A small image classifier, trained from scratch.
Data: trained on rendered scenes of toy objects such as cars, trees, mugs and chairs, 97500 training examples, 28.8 epochs.
Rows from block 11, named by matrix and row number. Rows with one number belong to one attention dimension. Each number is 500 + 40 x the weight over the matrix's rms, rounded and kept within 0 to 999. All counts start at 0. Numbers have three digits each.
# v: window attention value (model.blocks.11.attn.v.weight, 320x320), inputs 0-106
# proj: window attention output (model.blocks.11.attn.proj.weight, 320x320, transposed), outputs 0-106
v.180:475448458470499506441419528466561523514490486481568524458446501489473565468464562506526570501477456463528513594520516604496424414470503536482548516573493484459488507513517523521510460486467504534469511501487482496442520493529545501498469458547491598572512513515444529491454484447500532478498527488498448519525493561532533
v.181:500504402535505489498520504481437540486578499522512530560574491534477493574485505550549463510565455559477516507512409454512566519486455397454487500497552450601494508542539514507485484519502514473472516446490482473575473463552463516542532426471523485532544453520506517494535417520532500453495472516514478460492445486535422
v.182:421496487463447500445510510497554522532526465450505507478541505421445510507542437430426475509480573459508545467536538450522477475448483499519487512500502525497462519544433482476483458432521534539546464596566457437521527530524503566481482530503453505521578535521469557493534485512558485520557553502532393505486532515513523
v.183:534446447555512499453549584484476487532456369470431537522487412511501491514584470530495475420493478466485526467547547508552500454472443520507522507541523460496586490508526485534475517438493576481510468515500439542487479539456568508553437540534536530501529475527530483538478560615491557491478444385504515507456394465501568
v.184:492535487547524557593548542493483543530585507528493507473519483504476494437461500412513454523583538549585431477572509535532512479529553483550458479501518562569531513486523542497441503544461509504523524440515478432488549530522482460460570481565465489528500531552526533492522546551544519448479529508542443547484436432506479
v.185:471445526498514441552545570519540455432454490491549469480505523504462402539540515503534489446506471521462526536489500544509491584451512454543485464562512598499548468493502486613381505454498485473488508469397537541466496486478494532596484460457519508542530558478484432405478587454494470536490509491481486508495463516480430
v.186:484584512481417491486488431497500500486432542462486504548481515484502469454549460537546492617487524478565462491487464504483506510545495525481477495487438505459442507486477469511523517454512463511478546534497493480491439542500488463477548568462520465486535498483480500524521534524536523497447503433526582572527540521502503
v.187:472498491525532502518491427432544430479517531485468544456487422410429534526537546496480439539480576566561523450453462508468503526548499557471595542469504443500459439453496495462512524516505488522441516471521507481460521551561484489473440504454546549471511497488482539532470501542482449464513497563527561506540572492454488
v.188:559459508476565448502555443465487632487462398526549575476516483450454508496494524483458472508557572475480479493579504475507556474485529449530373472460562436478465452468487459543482504552405434493516526432464414553504484493478484536491473537461462566533507486405556483537493466485399582460458460579465526477558472578526475
v.189:536515510568487429500445528428514398506448503539480543492536471442505469485437527527501497471487419455481531512456441512603475454506515526539493481474463534478482498552518538458514445480496456517458464426550445489499534479495504524471513484439472518535475538532471470470476486536501505505523510547537522465493579514526456
v.190:533499439467532455584507542456521482504491529486524471522473518555519546476551481509425483452462495477539500471543524490468427477504524418419505507559473456466507527462424478524473542539501485445436539497486508521505503521486468545521467457561464561482547589554503460493487535503484438482562490485488519579563477428565453
v.191:492580488530457521486578503462509446507480488436468493520481576510489433564631524517497466487501495453494517502506487487550531540494425498465483579555502425535580568525484460534488470459471490486508511510549495475466556479428500556555527501517516549475519490514516563526599464581515507436530469489526483544613507521486515
v.192:488505538492462459497480514423476382510466466497430539565559537497518480441560547566583542501530515506462441486534469464461539468503472475558573466538497594498488424515550481508511446536463487537567509432509520543483540566434460528565522490517432519586463507565507525515537529509551442501547468536533483545567548419565483
v.193:465546411481495516492545502529595528490443503456531537531514442486473526464495493463563521504550483484461482577541534478454542470440498533475467494556629595549538386486577565493505489526503450470438540503479494520485524527499471497493546468517402476533452548500474419487519484539521490505467491413492509513487528481496514
v.194:503515469438435479559478520442511496555497504574515467494520531510529486521517473512488467528466558476500493493567524517443507481515520423535470475461435546502496398548500484544435525557506453569527477434482506473478467539423504520483540443495492463507540525483465451536544531438515524540519452464481533462508449446468554
v.195:446482544516466507556424503557470598510527516574532485499530465433526451465530463476474542523508490456479583492539498477475476466516454540579529548440491478532548538472580562482471509466447545475539533488492485469534487589460534444461461445457507546490479540535504482471564489536491567548480518494453456476453493562549528
v.196:508462552494475509494566541539537433493515490525513503522546518512491486488473485491517529438490511497453490560581600506578448477521511502488475505422567460535494521463445433495583580440522537579464515513448516511490476450498509488537473515509520541522510509537529502461459601494550559466496412457532464557485492416448473
v.197:529577449560481427495495515515491459476455421465501474499481474440482519555467545451589442473543513509434491505520541524575518466522508534428519509530528581477472516471489507534490440403550563510474554467417578461572509456425557552582516513548520483557481513565467445517531552529524444472456487530468494501457479548501460
v.198:489504493523439451510486508488438522473438493486429402471518480490560546491497514464502484482503522515516543442447475466488461493497508475521483530489511488507472488498469479505512540520537460467552538447437491481548474495453498475445444512470550523530509518526556491506572497474493494456561523488469487448445518469439474
v.199:510508534447528516563494500516494581453464433420522519482420472470577473451504493487485485550408522510489500536570458534442412498451520508595483553409522552579483501473558527472505474472489426412448479532562543612532459509490512477562507514471418596532500549497500513505476517513494501479443443442456533561511519495506438
v.200:474504515524488480504532522511394463475505485511495476457509498527460516486508436554463489464449540434482498520532409495445533420481519445433532484511517485480470468514475544470524479553460477514478505484568532509514534473601446472488458462545456512560511525511556586544529497467424463626544520491512457463531579431528502
v.201:469512471415531500463538525494471448513444516547532541491446506587490483542486427492513477549501533494528465520485521549460529480511480517485471555475493569590512577514546515430523473535431456522472486554455553502434550529492440566538483490511487453528477516551570466487489484477467460479491476502473487550523438621454478
v.202:511552520545461412536470572512492431511506546489523478529450551514576505505495494452448472554495464515484479480509472512453502539492463500535519520462461484486573426500393518504547559492501427546461505497497480505512483520575525491518489417504520518517474464535533460504425539469487514514498481464451453476426506497495511
v.203:471440482435504398458460551517476458546475478490483427551550520510481511484476446507470488517521480445484538553478481463525502416493503474413493504498458527414562434476498495570502402539454478470611474505512485474461528472459478542467476450521529508534454512518540471468513507572529426528513506531521471530526572427553438
v.204:502541555426439498521525482526447485542542482463434546536498532496460508497470544497564473527568530545468496560474564500492493458429498461416456387538543486501544456511457535451561480438504536455475518486502440477514504524496471527491535516476486529492498502514526465469447445474539516494430507528462458541479486475521539
v.205:509520510507497414559443568444498426505507542612507504533516513505505497510482467539422504470545528447497477484513529478526451511443499558483523516526480469556458449456433497524556611520517498505461535443411533481458498543536533545534493488523531484459451487479505531549514529537410457496488540452482473507508488521501399
v.206:476486491484533537482531519430490541396531458455515503454466434430566488484456543537553565471517487508442587510473531494443449575492540506468515474518508521524533532534527467485458383515519498521510456468538503465484474467532497474463472488479447492498531419423500492498472483443436538483446429472485552514501498441552551
v.207:564490582486538490505567505476470499446565453482514527532471437552407571468436525528549552482427529513481512471424497480492514558488524475491484503514549547542492472518502543573470450496528484501522481507527552552510507477426561494442410437505490512569518534600496492488519539508500478470558494494474532442486490515435499
v.208:458507473538486502517505424559500522506538491464497536479475509542536507486429516518546506533493527471545459458494509484480509467559522457516499483508496465534523561541600529499506497479413565457578501519545470457498519469488459484514537447493547511543529545503484522525548453492453463513508511463476474470503541503486564
v.209:567518508465456482509514507467512548493513508512578507568477485521543512573502552588401450577450452542570527498597456528504515543477499494542550546527438438561463490522519452435576576485483455483493489550470450523484454480556501498524517559490475460554477513537467515500513522506497440525509584488527499500469503568424513
v.210:571430465485376438481536470462517504468591510488512478467372525465505544475436558458560458480436475461563467548501477458568468623470483499534558564469458506636503473572596587413466473507514392457464434471528503491499494527495500523454554432491549526517486440484524502573471482482532540455515530462486550506497471449513575
v.211:469468497486565438476569440537507492487534409515526479492453490494411502525473460506448505468510456508503549539544472569559590544518488478455511554537526504453491508487452484471568538544465600539415537533482510520550513479561544541546490498510517452490541477495573512446501506503452477504547469472437519539515538520425390
v.212:499507453432536476363483471521528518445470527469512437502459487508505480603500460470446536443461505556486566519539564539511487525531502502528488412543538456513431502593481532527491456472529483556493533542502498496510496448479525513533508479518544446507522460440466458470483466564501503492478525509544488426491501519474510
v.213:554433539505491483477409470481508510464515557475474526511529575480491460560534473532513470453558519531485479576501485539484451479521508501484515548435511516548540557523513512489561499461556460462513516577446505536415518486554467483566525503515508452410518457486520471439492493513432474449531500510476433509450514522543604
v.214:409475482460509496492522475584512471496443472507523525460479496454545460470466492466548492497468574556496457522426456476478549517520398481504492420468509501560492531497576525498493456473561501473440470480453488454493524538497525498490434451517477529463420470554497454572500569541565445530424441504555441523449483522535547
v.215:470551448531508446447497462588406637460491463478518494530487510507514518483580520489493526520421560499472535534530515479522442550437460521477507528493521543509432467452498521530481485445457526489501446501475441498511516478544506456548542473506483459418432464492495472547523454500606529490470562584476521503544505580445471
v.216:446499505499518481463436512498511484440480512526450530480533458488469527451547466462440554446489481439590523417542455512532573509525509515544501456495422507506543405538486546410432584529511494516506476520547524557533567440495461519428478482506570534531520600464576447450523497522513476498471423508518486545463487541533495
v.217:539435540507498460426489553555552517574462572485523492470505487429498552508514421521414512490544487467485513513463514520540477448486439550454525532552523448445488533546436520510519457459514528575462507535536471418525504535497453447499482525522539441546501471515480499553524490529501440553545518437464470500585508551517480
v.218:525486509464493496549515477503520498453507490409455506492475481479534474472497531527455566492556524500554527508513452485477543471502554479508508522485513473564462480551476477499485534515523515502545496478542577469515480532488502527549490495552499480506528475438465589469462466565537496436518473601531591567564542533550516
v.219:434499502582479475588566533581517523477515479480453421538496504516515505480479486481508509470510477535465546519559540462538526540525457550503472468471465550531546447542506522538543489505514422494473570484504455469486531500463593507485528479502584536513418559544562451511533560501453458575441474441512500456531522491562549
v.220:523467490559495548487456593507470525513484458514467470505433493491511490497490508535456543559487406482528543499426504478528531479459513511500523460563451411493484516515489579595472461531393488583513488507493505482529527502503566529502484558476474527487561505461439485477603498495497498439551502407454469463496505529525493
v.221:440530612520499557459502552508499511452501523517487523438558496537489475488529440529469494489568460536511544477501428466473468498448475501501445512561585536551468477490432534555502527508530472491567459536475492561544534546525505500501489471461507429504475498521513485534465497549538492503548507464561535490514519443505502
v.222:512487526477415511458521503474548579483497460466476457475509501533491554513478447494464469559524577533549537515474478520522437518487500531480452474501469483556491463515544469507369491493419506561502499466534512548448522527478485527488524524506495547529563582466464514502461488490516457477534539550506494542553472454512442
v.223:475526496535533410466472532442444465519540521536574556502542511518538503530539486505448522464517529509471515499474487467496519485563504551529516519480536485512541454492517547455498444506519474578481548560446398527497525534551441513450515517461484488469467539500525542442562521498485516451493531498500489414539506562504562
v.224:524432591536468551487476468441516477442538489481495502469470549468517513530451544517528532511504528523466446486583508531554436567529513531540513427469512603455583480542495473514474541496464454556405426536437580459546525428547408531556475516494461528531489507471457520504447447439524551473514516525453528544426527479514460
v.225:518461570421527483565452570500562477458498481514409450535451526558461429475437542538455494452477508495465451487507507545451540553549482416482485469439467464473409494448501495474466447515495480506460506499514463531512527481489468555526509545588563475568492415427550504475443534560416533566501498376456506464483561422502506
v.226:469419550443488545486429417489468435487537470450453605424515499499451619491480496582531546530495532499545466465497499488546489519496540529532475468504467553494489497497519489519477516553507555481562439575464515473437559497497493574524462526559537442583463522490541484529461503548552489484457510431500473587469500539505422
v.227:544440502553547496566549478499548452493467518396480445499450551550473489457480487498464511526472533489450429514478467501538524529471458536514587457464511532497531503441587449556457436482471516515592528459492516422500489502519547515492448433524466444479460585462509474462462506577572478482508517541482572504517468429472515
v.228:500466603518508526546453532556448493540485421499441483494507511463415476460482487493504472494493493491437539541534392592483420493544517517518525611467533459513493497463467410401461463527463434512469468499439526578524498442434541453484484492452471529513492482493550558467497497563593538604554448485485481477380525450514569
v.229:570443479495584469507498469571557462468507512488546592451513518498542556488531438493599511538514448501458510478448537493488513432480556482552530497546494357451441455553446564483545472551521516492531524530565546521482481543491514537479501531505530501445555440561524421495544466526476452545512570482442525498502501510440570
v.230:530509486579492468493430494524511470490478474504514526430496501475455417481475452479530459454442536513526504555548457471436521520498506475498531546456529473526513483493503493430540607515474489521589553506428492512465471470464518534482559486485525514477498427483429497480525545509577598522400484517410481531501599462463540
v.231:507497554547512480525425539478514597414570478463472549494501526557545570513540547482482462492440473417512488542573427514555462487530498479509426525544469498494525493446429439560512496512486450541549490414579553555515466468560502462497505548495573519519504499561471562576485594488443506498465497440464520501439504546434444
v.232:443519516553551518498455548498528498506485486530517521526480559558502476509561501435528505532496551479430507499455464485539526460556489498507509532596555582542495456519522447505535506496518519475458417521474527551498500452537488548492568552491454488450448500425483521459531492471590501473536502535473493601501390582445484
v.233:525538575487509480446466493484465483479506447468454468466485426498472490511476510514524522494507474494445514530523523536401512436578549434516470484490554502461526426482529492507517527456523458523493514577496527539536471571459506531525509514483502577490552430497467481476481422484483566492509473459477492481466508461466517
v.234:519419432559532527528484512454526491534498466490488434541466545511552519439562549510442503474544399481433457398486459462503510419490545499460507481569442488546430522617595454443485462534520577447532531547508578491491517506440473552510510557470541510413506507447549516519531459556449497521434480545521537533497530532503472
v.235:461503484550562553513470474536502532520410518419508465578440499532497538542523528440447465529484497514530437497541502471486549498517523564519488509466537539465559529468569503445576541488530503520470464541480544540531479503548571461520473556474489492460520487484495437557517527471525569511528477524460511535511510470512513
v.236:490483485477482469487566464548588457602534516482425493520510543525473474453559522536507493406566496533539513498533528476434504467597449487479459419527512467499511468400535487470526445502522561582487449500480491500444556436564537423566457559484442446465454524539462427496507546535530497507420541547501473513523493472493453
v.237:432466517438486486490400428477508559492487539439495528448471447441459483521484505591486501491528537442580529561453544456500513459463466513483469450486475502440465476518604490444477516452559500454489506472445427479506465499487471455497537472514465491481453506469529416506455494539467541541470451536546385508502520494501466
v.238:578498527488464526538485528603545600452518507525482506478465507466506467418452523543494457446514504576485460505530497483589550475482518483406509480508590511482553494484464542483451521472497526453525507549534507480492500518438441486522507391586583491404458482542491521528531523527551482503492417419475514515526522455529490
v.239:464507558465523535530452456472429560529510572537488520497431522531396488478472523502520539355494541526494450459492500541640480499487519494493463509591524502470503472489475523398510560407492453525475557498487519458540501546471458512552574447493497564490472498506488506471489585451502474539527531545560489488492535560535478
v.240:491464588549397435492561508536435507450534467464504508480572477447490569500447509497497533499510500530522517476469452475512468533482465523463539494453459476483515511533456484488536534488507572584528481506534497507465538496479494507580421539496515527584517506482606553535535539528617472519544474464493506533508494574480504
v.241:532468482497496438486565481544489475581495489531531559510474506459511485508502615486490505457529492475462537525468503545522474490456511413533442488465467498485458530471556535440472456539567561578591506447480542480501520454505481480493481517577508454522478437554492515477468574543436506488485441461527428481458494479479499
proj.180:538550602483541535481435478533531502427521483547462483465486468525537498542496505460448477531485551506548516514498495512532571519531558417518459545520495515488495572437496527508497500450467512474442519523522536516479468535534450469531487497503566506468484470537520523503524539523551492476498494528489484430494527530446471
proj.181:514532460496495404470460521507445505531497534537439537514532525514481486484488437507499562414410591508482519501535537575480511543508550501474536490471498488457456510495483492513546501517537512545431558513462541435489449468381498486527482450495417470521506463507536519517468486539475547498475484486502415463518523471483421
proj.182:522503504530559485488481423576428506455516494475472506516532510469488438531469489552505539454456605494540490531523497559485468487548463470476523448530479558520545495457439548524495458535530502538488459552521462455510436539497455612505515421493527519446527482461484461422456377495498503493468432477501512520472502504415528
proj.183:471456523503529489473434558520577552437529498529503434466455574446487541538460532446453464514445568397533458545532523487480429485481450530555539531516477439491505581512525427558545517399535460443483469490477489572520553441542491496340500482479458549443484491511524547561541597496477466494564537494501404455543525529503469
proj.184:519514464469518524477491448527535527480496477487527532547535468449562478554512421476492560499498462456506518547415541513476488509534517497529451480547509450506505508462531520506487430490534480480488495452507534520452499561477492536481427390452481468478474533433510469504542464559460502419498532518452497528543458494572539
proj.185:412458486546533537555432485524517482477495493497489491492537498572539597504494481576540590532565437474412557462494451475484438515463483500557516517573591470482474517549503550498478491552518517528485578484518524524565461483447585558384573494497542486476558570561530595451513544451550470457468469531494480555514482546470548
proj.186:535479434490528447530526483508437448501507513567503485523497571512464508489497460495513458465572442492419479420534564401478522542530439527483456488377499564476517377457512449592451508485497576498432462456548511424496562497472441509510558532513533510437437470515550490522433434488533496508486526617511550479482537523517497
proj.187:486500471461501556442503511492391536453503490596494504499518530498528479536475485511506461473465484463459556553535467566425455473553528402485547492492465536508475486567447516520558500518484477489510471495463537533515486507536505557595484500515488482523462523448533532510559507434594499476464565346490530519455477500509480
proj.188:428498500605488492495457474513502505478523517455416472496523465538486518565538530505573502442551479454525464491572550511542482603534546418482577489580463484458426569518498543437510463440542503519463558561424469492471578604610528500438541493562463486443477502516441506465509503462499488478487488455588524455422533522496483
proj.189:485531500428544507566500503483493515469497493549440471504466488547529484522606499502504529519477553516502506538454533466504597493570530510515435554466515510542476480450500466539508499557519453461426499513527552488482484474524524426557520544539504454489520534487549540564478515478490472466554539502457489470509486502546585
proj.190:605500549531529541468508536450492506448488510538504476502503527490488525518456468461483542568391456531487532528503445528485556479520506523522544487497534485564521453516541525551539456468538552501541445482498516515565536499450497459504493558517435520520501433484455492577486457519497542548503560513538483526590464478531519
proj.191:502511410539498470462476545546403493479510488506492504413469451469439443507528551468563528500494529435440560477503467505561430484499465464471449507493401542478478472513472542583542544500453490503521406458460497545475460483497481552544460523500456515490577496533469451471447453564456571547530502501484517442524461457430451
proj.192:591467549583507535481515472608561586558561551538639561586434587515420459516384447519507540476499561505538533620450586542572484466508501466491471563506544535468536516526495506495555520500552509550460525521497413532516549529589499460437455444515549528505462475521539482431555512499477481442478429519504508432427477509535492
proj.193:527480455544528500511461483510523491506448462485546542471423550552463450508478568496428563427509573495516527454460499515552499513570460508485524534469482482471508528563479501477565517485506531481539505542459542498541522487585510542459470459530499480455475533448529510526586517493549497545545431522533450527419448404558431
proj.194:539565478502489507508508496465488470532445529505504483478529489521488428471528576533511559566487490514421522541524536492499436595494467583484481493518456487465461579464517526497538555497508481378501539502459408510482547523588492488525475507426547513546502425489519510462449519518519554484496544561500425436469504540536566
proj.195:559510452498509508498516495523500521480531580477493506435488510507513470501484589496532572522489465496584472468461496524516511495533466458493494542540452457536479575473482454523509502458485475523494503532469458546464493559472417567485545474444412522459504443508451477533481535501520424510484511485451558474462554495491503
proj.196:556446433437510507436528499437507510533461447478441516459497455500591464560505547518473538501520539517496539421467461468526517544523491548483488528509505535522573467524543566517485514569518489492450488491483558523512539496467489538486528518500468490517453568471525430549483502538450548509536545572474507544538458486483435
proj.197:489459498436459508488566474496522491524502536610602527474536470510449507501490447484504578505509478555511511471465480499462571561500494462559458486503526496531572547523522494535473553493466487522538528491483535535523523514497519487442468519482480474517511535532527484448572521544413550449565479468441475478507471371496451
proj.198:430473501519435532511529554442523482414558541445500494418530513553536443500537489413514517492479487507558492507500514524481554525509495483537457473490532515566451449553555516542520492498541499495484504550534476452521539467453539482503515469496508569469523535467416494545470470571503518479518556597472485448554525570568436
proj.199:498462446479542504468433499474525465489489486524480479496559531569527515499502548438496520466552461526546480501431493470506537522435457525516483476525491526478556483522517514494537501493479471511485508477511420535543489473564460467569537451505479580500454516498490522474454546458475498514514410433456493502470543504544472
proj.200:508514520427463385494564500475502474554582464469432492553511527560573584496548473540557551423564534445539548550583567517539439454434408513449491530567519602477541430528499624545540487434456535499580582453583557577480453497527513463522584542513497479510586494478432553533479417468548456422461473550487613503483512572484460
proj.201:533481467523555403502455532484457541488469472487457474476568486511531504489480523483435471574581569553527425427391472497470596436522544444473485484540504475425411566534418509521480514530488455506598555521456450450516561519538523367451517462461494550477475549521483489484474484548460550488463487523506516517472499451560500
proj.202:515509501515436409442530465463478455474428474588461516554511475502501459471431535466527518555418547507512507490503503494488505517553575519549466487502452524560464598493514464427432457559458509511494510499526522550435472513492547533498390557466518501500523548485495506550517431502494490478488535479474491498487536501503507
proj.203:460482519545477551424540456502500534502489485469513491396433492422453504494483462540501516415483531513523518468521508517529433522505476542512483628487445472468493500464458569538507528434468561482459478474525512461553512518467520500499478468455500437441594484480508476494453502429546478510487498536517453519471537574504541
proj.204:529508498475557506502553553485528470566513478603513510502474508512474462544530456573528513456491495475473526475510604487470497512477564538486545498493559490495519489481478425479503393515501514544492509522511524493505465505456522515464469530557487504576471494450501454495515510433490533520464491490563509533479395458573508
proj.205:534381450475498471496473551518462457495517518483505536497495556517461535484432468468457535563473517422540483540555560485504564472482462440484528493486513548493427523524566520553472495481465506511528535507435484531480488520469543503465448558367438521524489484540526479512467501497494566548482514430531517530525525513527496
proj.206:487495428481464534523496423490484470521486511538504520448474484484599544532464500548486451468472526601531516403506450484481524412594463458445576511571487500476534570514440487581540542449471418461497482543474465488428480470495506595616514488523496579512488475562617384543502511590508490411465532496570416500525484534448527
proj.207:545528554519550460528495531398531599536517522483472411567525475483547525539564537389462504510456492576486507450489446604529544461488535526449455496541510495531500547497474476476504470459560465503528521512486448427497489475513507493511491530522480542541492524491548431535533466467507498460497389461510464538522514478515494
proj.208:572543496412573474450427560501519524497558436481592491601513469538522556538430508419491498498464428547527463519467516530545504490452515504486486470542447531485468537476529467508461462494497517532531559534504481474490500480517575539547480530528462484413493445486504501527441515517478510508457535442461486539472515391545518
proj.209:521531535480503493488527536442461479493504525568486489467532477432546510494549494508552470488536494502537474469468521462466480508479533578511525514495485466517457453523498491491526498513474537536462497466491524487466514471484454458435536458472504511499538501481475535503473606480531545515414483444497470447433492552478508
proj.210:528518491521560477495518511490486487445369498484511505494453428581528496490479495449464482492430487557471444476509566517508505475524603501451530536572458438459491495485445444543432514467443519538483411509557466421455498417496453539471453491537521505494478522637563567460503535529558495500477508475528502482469605505532497
proj.211:550462518556472469494487489456542558501499477573517463494569495489527476601522526458479358537475490503445457549463454465444525476458493494531480493444452496497528449507460509482532441469529501533475486458480574417480471480466542473456537464484491512437458602480419553550533471528501510461465511465514512537471510554516494
proj.212:476499518525493462523496490469449510481458483497589515497553494536462494447503483507486486500479538504527415529520487526491509505508475492526505485497458482490489532472502521497518489507464517509510488447440525498517480485495438424483463431543505442507486474540505471483459538557461487526465527488504534521532534481456507
proj.213:497508549494563474475574502508462491504492472495478465495522534500484543451470517502461550526512455512507439514474504529479460507478517503519513443512434479472458472527451506499516459538487426564423493512536477483481521499487523457537483369483480545496489536501557483511476470544530509548552555454573526443499553470434473
proj.214:468496583488545559524538537423517497574523501514543597486514461540442483478548577520465531525401499527504524498420507458503558564512597480418479643438565519492457512510526389432508471449489513495501505464372502542528444487454469565429533540456582439505490485452466511501499516397467523594480472429440535499480478438473507
proj.215:473540510537461536483465457483530494527498523509537501470529534369490478506572506499499557424530431446411404564523501528457537525463472442525509516463515488513536492490477565533553482533459575475497492464537515539509546508464534441403484469513479472524481562561465439535477507503511489567585436499506563520539529514512495
proj.216:526414465500499412434417508479457518476492581533525504544485434536415471560476488411515501591451563459462467521471536500535516537442473552537488535492470554534465451516451566529513437413547496495460543425526518527491498535498545483447521430560472483445462467476483556556567548511473406510514481536476542516521573520493508
proj.217:482432436453462490497533455435526447440578417405419497454495534530432467491504503569464444516478556497530519503499538441513468547506461450525522465521512447539432379457547510433553513507444440539508460535479498488510591490477520519478473440438444405484557504429506473472509483435547469549553534537554532417549417544519471
proj.218:511526495442532482546454464462509492466537518484443566545526517457481530477514442579495472547455545487441453489516494483490532534452534514554454449541588598502553469433425584502527474505526487495523468547529506574535464546477442488499525477468502497518486515535471545462465541443444485467506538554501468533457511507511476
proj.219:465445496545481548502496466504493505483447610499561492438406417519470507443466480460508622491459452592475498478444583557490502546499482461453539491504399444528460514480505492559535485469504466487492581590491503498526471517539505575491500516440553486460490512506532475479531444542522469561390493473566499503492551404440472
proj.220:527508493534492460505454382425488480496570491428487445457568542484500527475494507523431522475438574466481488562613486516494454496526503481479496502507530547530504430486526447474531552475470507366553495547514467463496476544499459450464407524510477501477525443523506469435517468549539477543483499561552442502479511542480482
proj.221:445468508498495498522529523522501483471563524519491510434471600472506422405455500524597509509465543498435498527513530522446573529507525517510511527519493480484515458511477488485472566555493501527487575520490539517430492461554451450473485505503525521481523566540502504495458523542538425442481550489501537457474513542483492
proj.222:461470493521547538587483452506504610514494469501520435546451476524401399493604516497493440527558566551542499536510590476507476474532576493494486483496520518415567506486543536512535557459546486536497475509481386454486544491486541473549458483542493528512445478517452455500478525450555454575534409472507514501544520422511529
proj.223:482488517506459440466478469518538477525544530427494403464494487530477551534422524533511513544497487458489498504512434544473486457524453529541604513607505498537533535468441575520538472528514547454497526512496491484522556525440495504535483517532442513521497477542591497456509459456423534524466503473531550479546478544502474
proj.224:528551484543531421602535446459478584573437522570545554479473471532459492470465471512483499459577492550505416569510486556555428479476495471504422521470402508452507481482495496588502486506493565497486504545569446501466526472437557485495490428540513540486496389532500465553450559514490553475558525512471452482468546495526492
proj.225:498488491507461477542485418576432585450469483423532504526487506559524490502499544521433502576535431573582470501556518485466475461497459408575525604538415451492577467578567487503543426567484530571476461511561540432513502467541545489533512420522550487457484562499550426448488512577522493472486467482458418529437491543552519
proj.226:492532484522574485529525515493479563491486506539437463456541527520525480497530499458517507535452514529549540565517390560512445501560475482535543516495461483472522511549475486560485457593493475532378519466562478517541486524506515554451520524445478524510499530520547464499484540536479477522528448569503521472493461466551521
proj.227:503562489529529482519481524486417580482486543574567517448488522482491474494399508506506584473502525558469589538509507434531472530511572502450448486519491485488555499461553540496509506501497536511472508430511457505528528491516496466487513543491509496441428498562478458430548545510496460492571475514493494436520521555534499
proj.228:504571626506474521510489507526507508446484545536552554504495537496466462468509541471519490422503536537533513554464528454423477501545540469465480522500508495515487484476597423466533475476489480566458526468574450531497447483550451511512531562577471569529487539490501469554488487449443500520491556422505473502483584505502447
proj.229:501438505523453491479565576471483516444603474419508400580536572478470469527415460530568472504525455418463514516472567506515596490505479522519458463482543578484504521455497474428534536506435551475510488471534461502461532522467487479450452459488432523531417550530509548512541419518481537462495517493584508482518490492519444
proj.230:505447504458541475496510517472499508503538492429486454538582450519519478511531524525483528519468461509467506442442435485511463521509484549527423549502471529528501549486532487494495441609491518535578542595584460496530553421490445491518503511502482547493524500452542503534462436429429492480498522420550482560508510569519451
proj.231:445515461531466521488551455493479492480480568570454586551462478506500452467436474485514498522474519511551537587451524494436539503495534460456458499469487437515543444503529479501540583482493439480444553476504553538472478537500455547524512434413427513544517589497475484480526489534475419573589483559465509514552554450566527
proj.232:509453423572493459505484519498516510495449512553542584546542521521501481453478593471479523477549468500511511525497458460557509565463501565454512518457493530389524513450480515500519483458569564469595602406451544582471491474516548494510489503523556577507573513473439574486432501438376585453587502513497403435526518428515437
proj.233:510479472434476500532531528586485570498492496470418486476577544498467523466516427424474503528510547518505507449486564451486498551470490516525514545503514480503457510496465446522562554500451498530582519563584502417504527453565465432558427517521452508452514514489591458605509521502489498447491505475565498513486555491498440
proj.234:526493473479478506587488492555489551446501544516523442433517491430537538508436496461479460539483506551554533494490556497469469604498476523492534471521560533443525408530527500480484567469515440527553457427485533453554409524552571463481565559512487436512512502496504553448452480517524524507556527455487459398491452448470471
proj.235:475500524543543435523498526499462512580434447533484589510521528490442505540478474515354518531456532507482496504481424464521463587507571519484476508441502474444490473498510513450434500463526504413517522484478481537536546449517430506528424537518539522496503509429554569498508511411496422541553461540483446431458532479508514
proj.236:536491468535510522466543499483489597478472488543458453489402451432503473518519475484531526458469478531467531497503431480572540539537505535546542510469570496484531498512592533469497470483479557506517548408525507461477554550482513543520551486460481532471492487505487468520538519485506506542533474454453435466532499493515562
proj.237:508493444428501545492477444591438507482506479542510473480551503496455543435458492479561518588543434424530425515408494518503517511561452437571523521554557412459454489522443535504427500505446575572429442553470455522465508465532499464471548503493508483509510568443523493528480536487553487482496485509505465539486433445496494
proj.238:465554535555521469499520536448543519476521461497445515510460519555466501479587569520508512571460498500445469458508536464451460534447482544553461466595501504467560473470505448516514456561499471495511493552467557495466520465590519530537466591497504441492466567487470441503408499435525526525606506507498437467456455488570435
proj.239:501548522493541478495450551526566444555516476437501506479495512525464466466543437496497390515438469501469478450507560470418472432510503463544497518511403447519508415471453501580507464511420502478503487526466537463480497441487470449459531588521497414513505454580474513535494538471483469522520540448468469526453518443512528
proj.240:485487446447509537459505544435499427523565504413521478433454518525429488559502451515546519511529466486515513561517459496538514430505485533414470481620431508495497485510524482525521500486470500525504530500493450437560523516457510558543444559549474475466482435525465444473498544477444453530494493467500577410501460514489472
proj.241:501484550467492595524459533498536474445547427571579549519521498531450514516438447507535488497453521554563490494521489467508597461549566456521525533568519517460512552491500459450496469511484491545507536497472480520497522475494542510465508506473570512503527467438498522469530513491486520426508518427543535515529445557496484